Weights of a small segmentation model: 64-pixel images, 50.9 epochs.
Rows from block 6 of a small segmentation model, named by matrix and row number. Rows with one number belong to one channel. Each number is 200 + 40 x the weight over its row's rms, rounded and kept within 0 to 999. All counts start at 0.
After each channel's rows are labels from the 100 images, of 14848, where the channel reaches its highest value: "top examples" is what is common among them. Only what is clearly more common there than usual is listed. The data: coloured fractals of 300 iterated function systems on busy backdrops. In brackets: how many of the 100, against the usual share in percent.
# convs0: first 3x3 conv (model.decb.0.0.convs.0.weight, 128x256x3x3, standardized in use, each kernel summed), inputs 0-85
# convs1: second 3x3 conv (model.decb.0.0.convs.1.weight, 128x128x3x3, standardized in use, transposed, each kernel summed), outputs 0-63

convs0.93,248,256,154,174,261,211,188,219,196,214,237,201,202,191,230,234,242,238,239,261,273,232,192,256,237,140,144,143,221,260,202,233,234,218,188,227,203,221,231,220,235,149,244,350,204,172,228,223,225,224,214,214,221,156,159,218,226,212,199,193,238,123,230,238,191,213,183,227,219,113,164,224,180,160,225,246,260,169,217,195,189,210,203,182,214,183
convs1.93,227,141,245,160,220,239,213,220,156,229,161,162,181,173,227,189,212,157,146,193,196,213,217,209,193,246,156,202,267,154,401,172,175,203,203,226,109,163,159,239,184,256,183,233,226,227,199,200,149,185,177,135,224,170,183,185,214,189,201,133,192,177,233,221
top examples: brown (28 vs 8.3)

convs0.27,172,191,183,184,182,171,207,288,266,154,199,256,232,172,168,181,226,181,171,128,149,216,225,194,237,231,170,171,272,129,276,164,182,157,283,190,188,261,181,258,213,114,174,111,277,175,181,231,261,224,264,200,178,160,186,253,206,232,229,280,164,164,199,224,225,200,151,199,193,126,191,206,174,154,190,206,118,225,237,228,204,204,231,211,212,229
convs1.27,204,150,214,180,186,202,214,223,174,169,181,225,214,241,243,171,66,181,70,122,211,177,254,146,196,235,42,215,257,159,344,195,228,164,135,213,93,222,207,172,191,270,121,205,220,232,186,163,143,202,221,183,279,200,185,279,159,182,223,199,239,188,153,190
top examples: orange (47 vs 8.4); grey (30 vs 8.5)

convs0.75,246,251,139,176,226,215,179,243,226,217,243,226,214,188,218,220,251,228,202,196,212,240,218,204,250,151,168,146,245,130,238,233,234,227,229,217,217,243,234,236,240,66,234,58,240,131,218,251,258,232,238,210,219,136,195,244,236,239,221,234,195,95,228,245,235,205,141,227,207,124,190,227,192,134,236,209,45,197,230,203,201,221,220,167,217,245
convs1.75,219,141,231,152,220,219,227,223,161,178,223,213,157,235,238,180,170,196,25,143,187,213,160,174,198,253,146,168,280,111,351,179,154,197,164,220,166,163,210,253,189,228,229,224,235,214,206,203,140,216,198,215,314,133,222,188,200,205,218,207,268,172,149,196
top examples: sparse (98 vs 29.8); yellow (32 vs 8.2); orange (26 vs 8.4)

convs0.118,244,251,213,227,228,241,235,223,206,213,195,209,207,234,196,210,238,217,197,312,248,242,218,239,227,209,201,219,240,221,233,220,213,193,198,224,220,237,215,227,227,265,225,376,192,216,196,238,272,220,218,153,222,200,203,220,202,215,211,220,241,213,211,225,228,224,205,217,212,174,172,212,206,213,224,224,341,196,223,202,195,208,221,122,219,219
convs1.118,212,182,225,194,205,174,234,219,146,123,180,234,208,250,213,102,193,195,221,244,224,213,160,209,187,217,215,229,191,150,288,190,225,172,217,255,175,222,235,214,205,226,179,253,251,209,243,198,213,200,260,150,173,167,177,227,274,200,185,126,222,172,122,202
top examples: dense (59 vs 7.5); black (26 vs 8.5)

convs0.7,199,206,193,197,162,188,197,272,232,211,258,234,233,219,204,142,200,142,209,174,155,185,239,163,171,222,215,197,261,62,251,193,181,194,225,129,219,245,180,253,198,76,178,54,290,153,176,262,237,249,245,251,182,186,207,252,236,222,230,235,166,176,161,194,216,146,61,225,162,233,208,195,248,148,218,210,52,239,244,227,203,200,186,270,189,230
convs1.7,188,185,177,195,257,194,207,220,151,173,198,257,212,199,231,164,202,259,126,173,163,212,292,104,219,247,92,223,249,138,257,181,187,122,186,214,151,171,225,169,209,279,151,215,212,151,183,211,164,216,156,246,267,217,218,250,152,155,198,218,200,181,188,235
top examples: pink (76 vs 8.2)

convs0.46,194,210,195,192,174,192,193,290,242,173,220,238,230,211,168,157,227,160,185,104,148,199,235,186,209,208,188,186,281,74,281,177,193,171,203,158,211,260,197,257,215,78,176,51,257,157,165,267,254,251,251,217,188,171,203,263,239,226,233,234,178,157,180,222,233,170,97,207,193,173,193,211,233,151,206,214,52,239,232,238,212,203,216,196,210,234
convs1.46,195,165,181,190,246,202,187,226,204,193,212,192,225,226,241,214,186,228,128,149,125,214,255,132,245,251,134,236,258,197,272,220,215,215,214,194,122,168,193,125,203,271,158,174,183,166,173,218,180,189,146,250,279,248,231,257,149,157,201,269,206,202,239,221
top examples: sparse (73 vs 29.8); yellow (41 vs 8.2)

convs0.110,184,198,212,208,182,187,231,285,233,176,200,236,226,220,191,168,232,171,176,73,116,197,222,151,248,256,180,200,258,72,265,173,188,168,242,186,206,240,196,255,225,160,172,141,286,200,184,234,234,238,248,248,200,201,184,251,221,201,233,259,168,202,189,236,187,202,134,188,186,163,169,199,213,186,180,262,177,228,221,225,197,194,224,274,201,199
convs1.110,200,206,195,201,235,191,184,249,195,183,166,201,250,181,299,188,180,234,122,154,208,201,303,136,201,226,76,214,235,161,254,174,215,184,165,201,80,219,200,171,210,315,130,202,197,160,189,140,126,180,186,192,284,239,188,269,126,148,191,201,192,189,200,252
top examples: orange (66 vs 8.4)

convs0.125,144,163,250,276,173,183,256,244,234,164,182,239,204,236,177,163,204,159,196,113,121,191,234,203,200,276,226,273,239,229,246,146,158,142,220,173,209,235,161,243,186,315,154,325,235,282,164,216,218,229,236,219,165,262,195,221,191,200,230,247,162,284,169,195,200,185,174,169,174,236,186,175,201,264,161,226,312,215,206,234,172,204,192,262,193,212
convs1.125,217,206,168,194,238,232,255,161,147,149,224,279,181,150,178,181,211,236,262,291,196,279,262,222,156,226,206,238,122,159,193,187,207,152,189,224,132,195,264,203,248,222,158,229,245,134,188,224,242,229,178,245,212,168,236,237,201,188,163,211,194,177,173,220
top examples: dense (50 vs 7.5); white (36 vs 8.4); grey (31 vs 8.5); colour: pink (29 vs 8.2)

convs0.43,124,141,238,207,147,182,194,171,225,102,126,223,230,147,108,177,177,170,148,160,137,224,199,213,188,251,179,228,174,152,186,120,162,95,76,191,158,161,157,175,162,254,147,259,136,228,158,152,158,155,183,107,168,209,187,160,156,186,216,214,167,243,207,165,174,220,224,169,183,64,161,203,119,238,194,174,296,210,180,208,208,223,155,115,185,175
convs1.43,215,181,210,139,179,193,230,139,166,197,252,243,96,157,117,171,175,199,112,202,167,230,295,185,128,206,221,210,209,179,333,207,156,194,208,224,120,301,239,211,193,276,162,221,222,215,166,141,196,222,216,229,209,136,287,246,168,174,192,199,196,182,213,167
top examples: pink (51 vs 8.2)

convs0.122,173,169,264,285,160,186,238,169,213,189,170,223,211,205,182,169,159,170,188,218,185,215,228,221,136,268,297,323,182,259,186,177,171,181,216,166,188,180,172,191,159,368,175,294,142,314,179,159,167,197,189,172,177,296,254,174,173,187,217,207,191,327,167,151,191,177,196,174,173,324,255,167,187,314,174,179,323,211,176,225,173,214,145,163,170,180
convs1.122,196,177,156,220,236,219,217,193,185,156,201,264,219,206,205,161,236,190,324,272,204,214,225,184,171,222,217,268,116,146,266,227,194,143,206,210,143,167,255,175,239,229,191,216,208,118,196,245,220,237,205,215,181,236,195,228,215,215,150,194,236,197,151,279
top examples: dense (83 vs 7.5); black (36 vs 8.5)

convs0.88,237,239,104,138,239,229,168,206,176,234,227,170,187,220,237,235,232,233,216,226,239,203,168,203,242,114,129,87,201,175,194,236,233,238,196,223,225,211,235,196,234,51,238,175,234,95,237,235,221,194,200,242,240,101,158,217,220,223,175,181,211,49,231,236,222,209,189,238,215,114,162,226,236,89,235,225,105,170,212,164,222,187,231,211,212,228
convs1.88,208,263,206,194,153,194,199,203,200,197,194,186,191,197,191,190,242,182,271,251,215,197,79,272,259,103,312,141,173,215,31,192,193,232,224,205,334,161,194,280,198,120,273,208,206,197,240,227,241,202,208,174,139,170,186,126,269,232,194,176,200,198,206,182
top examples: black (29 vs 8.5)

convs0.78,159,195,225,196,176,186,194,246,223,140,176,224,230,195,155,199,228,196,150,68,107,230,209,195,250,216,133,180,228,119,241,149,197,140,184,214,186,227,196,232,225,166,182,109,211,177,182,200,223,199,235,176,197,175,173,230,218,216,230,238,157,198,221,233,220,216,202,191,222,36,156,227,170,194,193,244,147,235,199,231,221,218,245,163,220,211
convs1.78,220,208,190,80,173,270,226,177,140,213,222,230,63,192,194,203,225,232,148,249,144,240,221,193,177,204,254,182,232,193,253,173,167,172,147,209,168,230,215,243,212,214,218,211,241,175,211,237,201,226,112,278,230,110,272,208,189,196,194,239,206,157,227,161
top examples: yellow (37 vs 8.2); orange (30 vs 8.4)

convs0.82,220,220,263,239,214,189,207,200,212,176,160,213,203,183,157,216,235,232,174,121,206,235,195,237,259,251,211,265,188,235,199,209,218,184,205,261,189,196,211,188,222,323,201,266,150,256,171,177,194,179,209,132,198,242,199,199,193,209,218,230,217,276,220,234,210,262,284,178,256,174,175,211,136,294,191,207,308,205,185,204,188,213,229,140,245,207
convs1.82,149,187,143,176,219,205,157,206,255,216,197,232,235,183,204,234,145,247,233,168,205,147,249,156,196,230,139,231,192,215,226,185,188,179,203,150,193,161,222,147,212,202,211,164,137,151,172,177,154,200,142,213,174,202,177,204,167,189,181,220,197,242,254,272
top examples: sparse (98 vs 29.8); red (36 vs 8.3)

convs0.34,189,178,201,177,153,167,174,132,183,174,171,186,228,152,182,202,198,207,164,174,185,209,186,195,166,178,203,171,139,145,150,176,213,207,169,199,170,146,206,154,188,128,219,60,139,179,219,156,165,153,162,176,194,180,228,163,198,193,193,168,189,170,226,192,199,223,213,230,202,203,220,225,202,184,233,200,113,212,184,186,235,222,181,203,201,194
convs1.34,222,181,238,139,127,216,213,211,167,152,192,223,179,266,225,158,99,212,127,136,228,182,92,223,224,94,198,158,223,206,219,179,214,222,154,217,251,230,213,274,163,139,221,221,221,267,227,194,210,200,238,164,238,147,186,166,238,236,232,178,244,181,153,137
top examples: red (49 vs 8.3)

convs0.89,181,154,217,158,176,199,120,154,163,211,203,164,187,215,207,173,151,169,182,202,177,137,171,117,133,193,253,219,149,133,157,205,177,217,168,157,210,149,182,155,155,200,176,119,203,197,207,195,141,179,160,247,207,217,231,166,169,186,172,144,168,238,164,146,200,176,210,209,164,322,244,169,279,214,188,194,169,203,174,173,214,172,153,188,170,204
convs1.89,185,180,214,168,169,207,120,215,225,248,158,165,233,194,214,203,186,199,163,141,276,120,191,192,112,202,236,172,206,282,192,210,202,224,208,149,197,165,153,202,175,200,217,174,120,277,214,148,148,134,255,139,181,210,134,211,205,205,229,174,156,249,175,148
top examples: red (41 vs 8.3); green (25 vs 8.3)

convs0.92,221,217,115,148,229,214,190,201,182,215,220,173,180,200,221,221,218,221,233,250,242,190,165,213,218,131,144,103,197,235,194,222,218,229,197,206,206,203,221,191,214,104,226,303,229,112,231,224,221,191,196,240,233,114,158,208,209,217,170,177,217,80,217,217,215,199,191,230,204,144,171,218,250,104,222,219,193,174,211,166,222,183,214,208,205,217
convs1.92,224,228,232,169,132,222,198,204,181,219,182,176,206,156,222,188,167,161,225,224,215,197,114,281,255,117,266,127,214,226,132,188,195,242,220,207,310,163,172,301,170,132,253,213,207,248,259,233,218,183,201,151,194,160,169,132,249,230,219,154,213,206,224,156
top examples: purple (33 vs 8.3)

convs0.105,208,176,173,190,215,190,210,168,177,224,221,171,167,186,223,182,153,183,269,258,262,177,188,203,142,173,237,180,173,250,175,206,178,217,216,167,193,180,176,178,160,159,207,153,182,191,209,180,192,209,161,228,187,197,221,157,170,147,170,174,226,169,172,154,158,172,198,205,171,297,233,177,217,176,193,161,112,179,195,180,189,184,171,243,187,170
convs1.105,205,262,192,188,153,193,204,188,210,187,200,186,186,236,165,190,250,202,300,256,217,187,103,297,243,114,303,163,116,208,4,193,215,222,232,205,300,138,205,244,212,107,237,210,208,179,215,235,257,205,204,181,111,166,192,148,253,227,199,193,192,199,209,160
top examples: purple (26 vs 8.3)

convs0.61,207,190,264,255,217,176,238,192,202,170,155,203,193,180,163,206,202,213,187,182,229,200,196,217,220,258,246,281,192,287,193,203,194,183,211,246,166,191,189,194,188,382,177,293,172,295,160,168,178,183,202,155,181,264,215,182,166,187,202,201,239,311,191,200,177,237,292,153,230,273,208,179,147,311,164,178,353,190,166,199,155,188,195,162,210,165
convs1.61,177,163,162,181,225,225,162,219,238,247,200,217,194,204,225,258,185,255,226,203,229,163,273,150,152,226,173,256,203,215,304,189,196,190,216,163,139,173,203,151,212,253,191,174,146,174,160,169,154,182,168,186,180,215,177,224,175,183,165,184,197,242,233,298
top examples: black (38 vs 8.5); dense (28 vs 7.5)

convs0.4,190,201,169,180,231,190,230,279,217,191,236,211,191,192,222,210,258,207,219,125,152,163,209,165,275,214,168,156,262,137,270,210,204,205,221,215,207,256,210,265,237,142,194,184,323,160,210,263,238,243,243,268,209,170,166,251,229,172,211,230,195,155,206,258,156,210,185,198,207,202,175,210,234,158,179,235,164,204,250,206,199,201,242,297,225,194
convs1.4,187,147,170,219,208,195,199,214,194,166,198,251,192,154,253,192,167,222,68,146,167,217,287,124,180,274,117,237,242,162,344,184,190,169,162,190,131,219,242,181,190,283,163,209,200,171,210,224,153,203,162,246,274,205,232,250,156,151,205,243,210,198,224,233
top examples: white (60 vs 8.4)

convs0.5,215,225,143,131,227,239,139,195,168,225,226,162,202,235,239,238,217,234,207,267,206,208,167,186,231,124,126,103,180,198,184,222,228,222,148,222,231,184,232,176,233,70,245,126,194,97,251,204,201,183,177,224,240,103,162,204,212,217,184,165,188,94,239,218,236,208,207,247,213,83,166,231,226,113,234,248,88,180,196,177,242,204,234,185,215,229
convs1.5,196,266,181,200,188,172,209,187,207,136,207,241,173,225,171,132,256,225,300,240,203,187,126,302,252,145,287,161,127,191,55,170,232,204,219,209,286,195,252,214,203,97,221,225,213,196,207,222,254,210,223,208,120,154,201,137,261,223,206,217,192,192,154,170
top examples: grey (97 vs 8.5)

convs0.25,208,171,171,193,265,238,216,189,158,235,181,158,100,225,244,226,149,194,218,270,279,112,221,99,180,222,213,172,210,231,213,224,161,219,165,220,186,182,183,198,182,193,152,82,242,215,224,191,177,205,157,272,231,254,224,179,149,115,150,146,248,231,182,174,139,188,237,159,184,251,224,175,225,141,123,181,173,188,210,195,184,151,235,240,180,166
convs1.25,203,248,187,233,178,180,191,183,232,214,200,162,226,154,159,225,208,173,287,232,199,201,117,288,272,123,249,162,128,234,8,226,192,250,228,188,306,123,181,203,209,112,248,179,190,185,189,230,260,195,196,207,138,223,199,137,203,225,213,223,203,203,245,176
top examples: yellow (45 vs 8.2); grey (42 vs 8.5)

convs0.80,171,150,257,202,160,178,191,127,150,189,167,154,199,192,177,167,154,167,181,182,171,147,167,161,131,229,246,238,128,187,149,182,173,200,183,171,180,135,173,147,153,274,178,210,167,224,187,156,139,154,149,194,177,237,229,144,157,153,168,146,195,289,170,154,167,187,224,188,182,288,239,173,223,258,177,184,268,204,151,188,200,173,160,249,170,153
convs1.80,200,206,217,157,150,199,144,212,225,259,152,127,267,217,223,243,179,107,171,158,261,154,128,191,210,150,264,170,220,303,187,218,205,256,191,166,241,201,132,213,177,194,214,162,151,266,222,147,188,165,223,146,175,187,145,197,204,232,218,180,173,223,235,176
top examples: sparse (87 vs 29.8); black (28 vs 8.5)

convs0.37,148,149,270,230,166,155,196,183,179,136,155,185,184,196,136,151,162,150,192,236,185,187,196,200,149,243,217,262,180,241,194,142,152,138,133,168,165,167,152,175,155,328,152,293,164,274,147,152,162,189,172,158,151,269,205,164,166,158,192,167,205,316,157,154,178,179,198,152,178,225,185,163,167,267,143,230,328,200,168,206,162,184,165,119,175,149
convs1.37,214,192,221,188,221,205,188,182,218,216,249,195,220,244,151,242,196,240,167,169,172,175,168,242,174,207,242,198,158,235,149,254,199,267,228,183,205,230,182,172,181,199,187,159,167,224,176,168,220,127,201,220,234,211,222,223,180,202,228,234,249,256,248,142
top examples: white (77 vs 8.4)

convs0.85,213,202,205,221,151,178,200,225,231,232,277,230,229,198,219,145,172,148,219,339,199,196,237,189,134,225,272,243,217,149,210,211,188,221,243,109,227,216,189,219,179,146,192,179,232,182,198,225,212,238,219,220,175,217,251,211,220,203,233,232,175,196,158,165,205,126,58,220,135,309,257,170,240,169,220,159,132,216,214,220,208,191,150,203,165,211
convs1.85,182,183,185,179,177,208,207,230,158,188,185,258,199,199,266,186,209,232,158,205,194,180,291,101,209,205,80,256,226,125,247,176,171,119,197,211,192,95,220,192,215,286,160,213,216,142,194,221,163,250,174,210,274,202,192,269,144,168,212,187,232,176,175,218
top examples: grey (55 vs 8.5); white (32 vs 8.4)

convs0.91,159,154,284,192,151,178,172,167,169,187,168,172,217,191,192,183,139,174,172,123,95,159,182,124,148,228,220,222,156,136,175,188,182,197,194,181,184,153,186,167,179,232,175,91,185,198,201,155,155,170,158,206,188,220,225,157,185,136,200,177,155,292,190,160,195,202,224,208,213,252,239,216,240,243,187,205,164,250,161,220,253,185,224,263,204,164
convs1.91,198,198,203,181,173,195,141,219,232,257,145,135,333,233,219,243,168,111,178,173,259,143,164,175,178,199,246,189,211,288,201,238,216,247,187,160,167,202,132,174,201,210,194,151,141,229,218,179,177,164,237,155,177,235,145,231,185,217,220,192,183,233,197,153
top examples: sparse (90 vs 29.8)

convs0.86,181,187,174,173,190,194,177,206,207,198,190,201,183,218,196,193,184,193,212,92,170,207,187,211,204,184,183,169,198,194,201,183,189,194,254,188,193,210,190,200,191,166,193,167,211,168,202,185,201,191,210,212,197,179,186,207,191,226,189,212,163,173,193,196,239,181,173,194,192,194,197,195,211,172,191,320,157,190,188,200,198,188,214,280,188,206
convs1.86,245,155,227,229,238,240,205,193,204,239,219,139,191,167,248,248,93,225,113,159,214,210,234,244,192,175,166,167,266,256,301,226,205,248,241,199,198,226,146,247,166,206,199,175,202,275,216,219,176,154,193,196,303,227,202,184,175,182,226,197,200,227,260,155
top examples: dense (28 vs 7.5); red (27 vs 8.3)

convs0.103,204,191,194,198,200,194,219,187,198,202,219,196,192,182,202,196,178,195,218,208,235,194,200,234,177,194,225,198,189,224,185,202,191,206,249,183,189,193,192,189,182,190,193,180,197,201,201,198,207,195,185,216,200,205,221,184,193,194,189,194,212,197,191,182,181,184,201,198,189,244,222,191,218,193,190,165,163,199,196,200,200,195,188,170,188,192
convs1.103,205,254,194,183,175,196,192,198,214,206,189,142,183,219,182,205,230,177,300,253,219,182,98,295,250,116,283,175,134,236,15,189,218,243,241,204,296,119,165,236,213,109,239,201,202,184,213,234,257,197,192,165,119,156,188,152,251,232,204,186,188,196,224,166
top examples: red (38 vs 8.3); purple (27 vs 8.3)

convs0.104,190,219,178,164,217,216,204,242,205,208,176,193,208,245,221,220,249,222,155,86,137,212,151,196,285,206,123,147,223,161,225,192,210,181,201,227,195,218,211,207,225,176,208,172,230,175,217,205,214,169,218,214,224,143,141,221,192,211,181,206,160,162,226,244,207,223,203,206,207,89,120,214,184,176,204,273,208,164,176,160,205,185,237,276,200,189
convs1.104,193,144,229,219,199,173,186,218,233,202,183,169,218,223,222,199,198,122,101,146,211,186,288,118,165,248,176,227,267,203,406,208,217,187,181,181,88,282,193,140,180,286,140,187,180,243,197,133,134,207,227,189,208,208,179,236,182,186,197,213,185,192,182,213
top examples: grey (68 vs 8.5)

convs0.81,176,174,194,197,161,204,212,186,190,213,196,184,193,223,209,182,179,180,136,162,119,196,167,192,191,184,228,196,175,156,188,201,186,220,315,167,201,201,189,183,176,214,181,190,231,194,206,196,226,169,199,233,211,190,234,204,176,221,182,216,128,192,180,184,244,152,161,191,183,275,242,181,263,193,183,249,189,198,150,198,206,176,208,177,170,216
convs1.81,203,267,202,225,155,161,180,204,217,235,175,111,226,192,212,207,236,140,274,223,217,185,98,247,235,129,295,146,203,279,20,188,193,238,218,203,323,198,139,223,195,123,278,177,193,236,251,232,244,183,202,171,136,209,180,147,225,229,208,187,154,202,227,184
top examples: red (43 vs 8.3)

convs0.24,190,203,190,178,180,151,190,288,276,142,211,265,242,145,137,174,234,188,162,126,152,210,231,220,247,224,181,183,279,152,270,175,194,163,283,200,190,270,188,264,215,136,183,155,269,159,151,236,256,232,267,163,154,143,186,252,220,253,229,284,155,157,198,238,236,213,166,188,210,134,205,204,142,177,187,188,146,226,237,223,185,221,219,191,230,240
convs1.24,204,139,211,185,165,207,210,223,175,181,174,219,220,216,254,182,70,172,93,129,217,194,269,124,197,262,26,243,267,178,341,197,218,176,146,211,110,222,197,172,190,282,133,205,217,234,189,167,141,203,216,174,295,212,183,269,157,180,213,188,230,182,175,205
top examples: orange (38 vs 8.4); grey (30 vs 8.5); dense (25 vs 7.5)

convs0.102,225,221,251,280,185,203,289,145,235,220,183,237,234,176,204,222,199,231,165,156,189,250,218,231,192,254,260,270,158,211,166,227,229,230,280,229,197,180,221,181,212,281,225,224,118,268,216,162,204,188,208,137,211,243,250,194,203,220,232,257,196,248,224,208,223,232,246,208,230,243,252,217,174,279,227,148,227,223,186,218,223,237,197,180,225,214
convs1.102,179,190,166,200,221,205,206,168,204,205,224,266,174,181,166,210,186,205,199,197,178,200,272,160,177,262,117,240,196,180,277,158,158,160,211,192,133,225,268,134,214,245,160,191,189,143,168,196,180,223,160,251,228,181,213,231,138,193,178,233,223,216,225,250
top examples: sparse (83 vs 29.8); red (33 vs 8.3); brown (29 vs 8.3)

convs0.70,162,143,268,205,159,147,192,137,162,157,155,173,192,154,146,154,143,156,183,221,191,163,194,176,124,225,242,247,152,226,160,157,161,172,140,167,148,148,156,161,144,296,160,260,140,245,157,136,134,169,155,156,149,257,220,147,158,140,177,149,204,309,161,145,161,188,215,158,179,284,226,166,181,256,155,186,298,207,160,200,172,179,156,180,163,136
convs1.70,217,169,241,160,136,214,165,211,195,271,161,138,239,193,243,261,150,133,117,115,242,162,181,151,156,187,196,183,271,279,275,209,190,253,157,181,209,252,126,219,163,226,191,170,167,288,216,153,152,169,211,147,246,197,165,223,172,213,229,178,189,214,236,159
top examples: sparse (89 vs 29.8); red (44 vs 8.3)

convs0.94,168,163,225,207,159,185,225,177,204,212,177,197,216,208,215,180,159,175,172,94,125,176,195,157,150,227,228,212,180,157,181,186,177,211,255,166,181,185,177,186,164,226,182,141,181,201,211,168,173,172,185,205,184,211,230,188,170,187,186,188,142,245,179,163,204,161,189,187,180,219,261,186,225,218,193,229,190,220,172,218,219,188,179,280,163,179
convs1.94,208,166,213,167,92,205,151,221,213,251,148,139,283,198,259,242,148,104,116,138,252,147,166,191,205,158,212,183,236,258,270,203,204,232,181,168,193,192,138,217,181,217,205,174,155,264,245,206,162,173,217,134,219,206,145,208,194,209,226,173,185,217,255,169
top examples: black (34 vs 8.5); purple (28 vs 8.3)

convs0.96,203,182,145,167,242,203,154,169,127,219,209,131,133,212,204,198,177,182,281,222,228,167,165,158,176,143,202,140,161,217,170,208,193,220,144,193,217,164,187,180,192,111,215,93,215,142,214,179,174,216,147,245,212,174,189,165,200,136,167,137,214,138,188,180,182,186,205,200,186,252,202,182,235,141,176,218,95,175,194,166,183,186,193,299,212,184
convs1.96,200,268,189,186,161,197,200,193,223,185,201,181,193,211,174,196,229,192,297,239,218,188,84,286,250,109,296,175,127,227,1,205,216,240,228,199,303,160,204,234,207,104,236,199,200,181,208,220,253,201,209,186,125,166,194,143,248,229,201,203,195,202,210,163
top examples: black (42 vs 8.5)

convs0.60,161,147,284,245,157,165,220,148,187,168,165,194,206,175,165,161,141,160,179,170,175,184,215,180,124,261,263,276,160,212,169,160,160,169,160,176,165,154,158,170,146,313,160,201,134,283,171,139,145,180,164,163,165,285,246,156,163,154,203,170,192,325,166,144,179,192,235,166,184,273,240,171,182,279,166,169,268,228,177,217,188,205,158,178,185,167
convs1.60,222,222,238,131,126,225,191,186,184,243,169,155,231,193,204,229,146,106,135,134,242,167,107,252,178,142,237,155,187,275,129,203,181,246,173,191,266,209,154,243,174,175,215,177,188,244,217,170,214,170,216,152,208,164,178,183,186,240,235,187,182,205,219,119
top examples: red (58 vs 8.3)

convs0.26,202,217,251,253,191,189,245,226,247,186,187,242,226,196,177,209,225,219,192,83,145,243,209,263,249,254,228,255,216,257,229,199,218,188,291,228,212,228,208,226,222,285,210,277,193,243,187,205,236,212,234,161,182,209,209,221,209,227,237,272,179,240,217,232,225,235,234,197,235,206,215,216,159,277,208,188,276,221,199,225,205,228,218,242,237,224
convs1.26,190,151,202,214,188,205,192,224,195,211,166,207,233,167,263,217,172,193,144,177,240,185,299,111,177,254,88,249,263,189,364,180,203,169,181,195,98,233,193,175,192,285,155,200,196,210,208,148,142,211,223,159,225,239,165,262,165,170,193,158,197,198,198,247
top examples: white (51 vs 8.4)

convs0.59,213,218,216,203,181,196,223,255,240,214,250,237,240,209,225,189,220,188,203,117,153,198,231,173,205,246,210,199,240,61,245,216,215,217,248,172,213,229,221,243,222,102,192,65,273,184,210,238,216,234,236,267,213,208,207,238,239,204,230,239,187,195,198,224,181,189,131,231,192,210,212,222,248,171,219,226,96,240,232,232,235,210,211,292,204,199
convs1.59,177,167,182,200,218,201,153,259,240,227,158,169,258,163,291,236,197,231,129,139,212,171,274,109,227,253,85,221,262,201,271,182,215,205,205,165,118,163,161,171,207,295,162,178,151,182,193,187,125,179,181,167,237,273,175,263,141,149,196,197,184,212,229,251
top examples: orange (42 vs 8.4); grey (42 vs 8.5)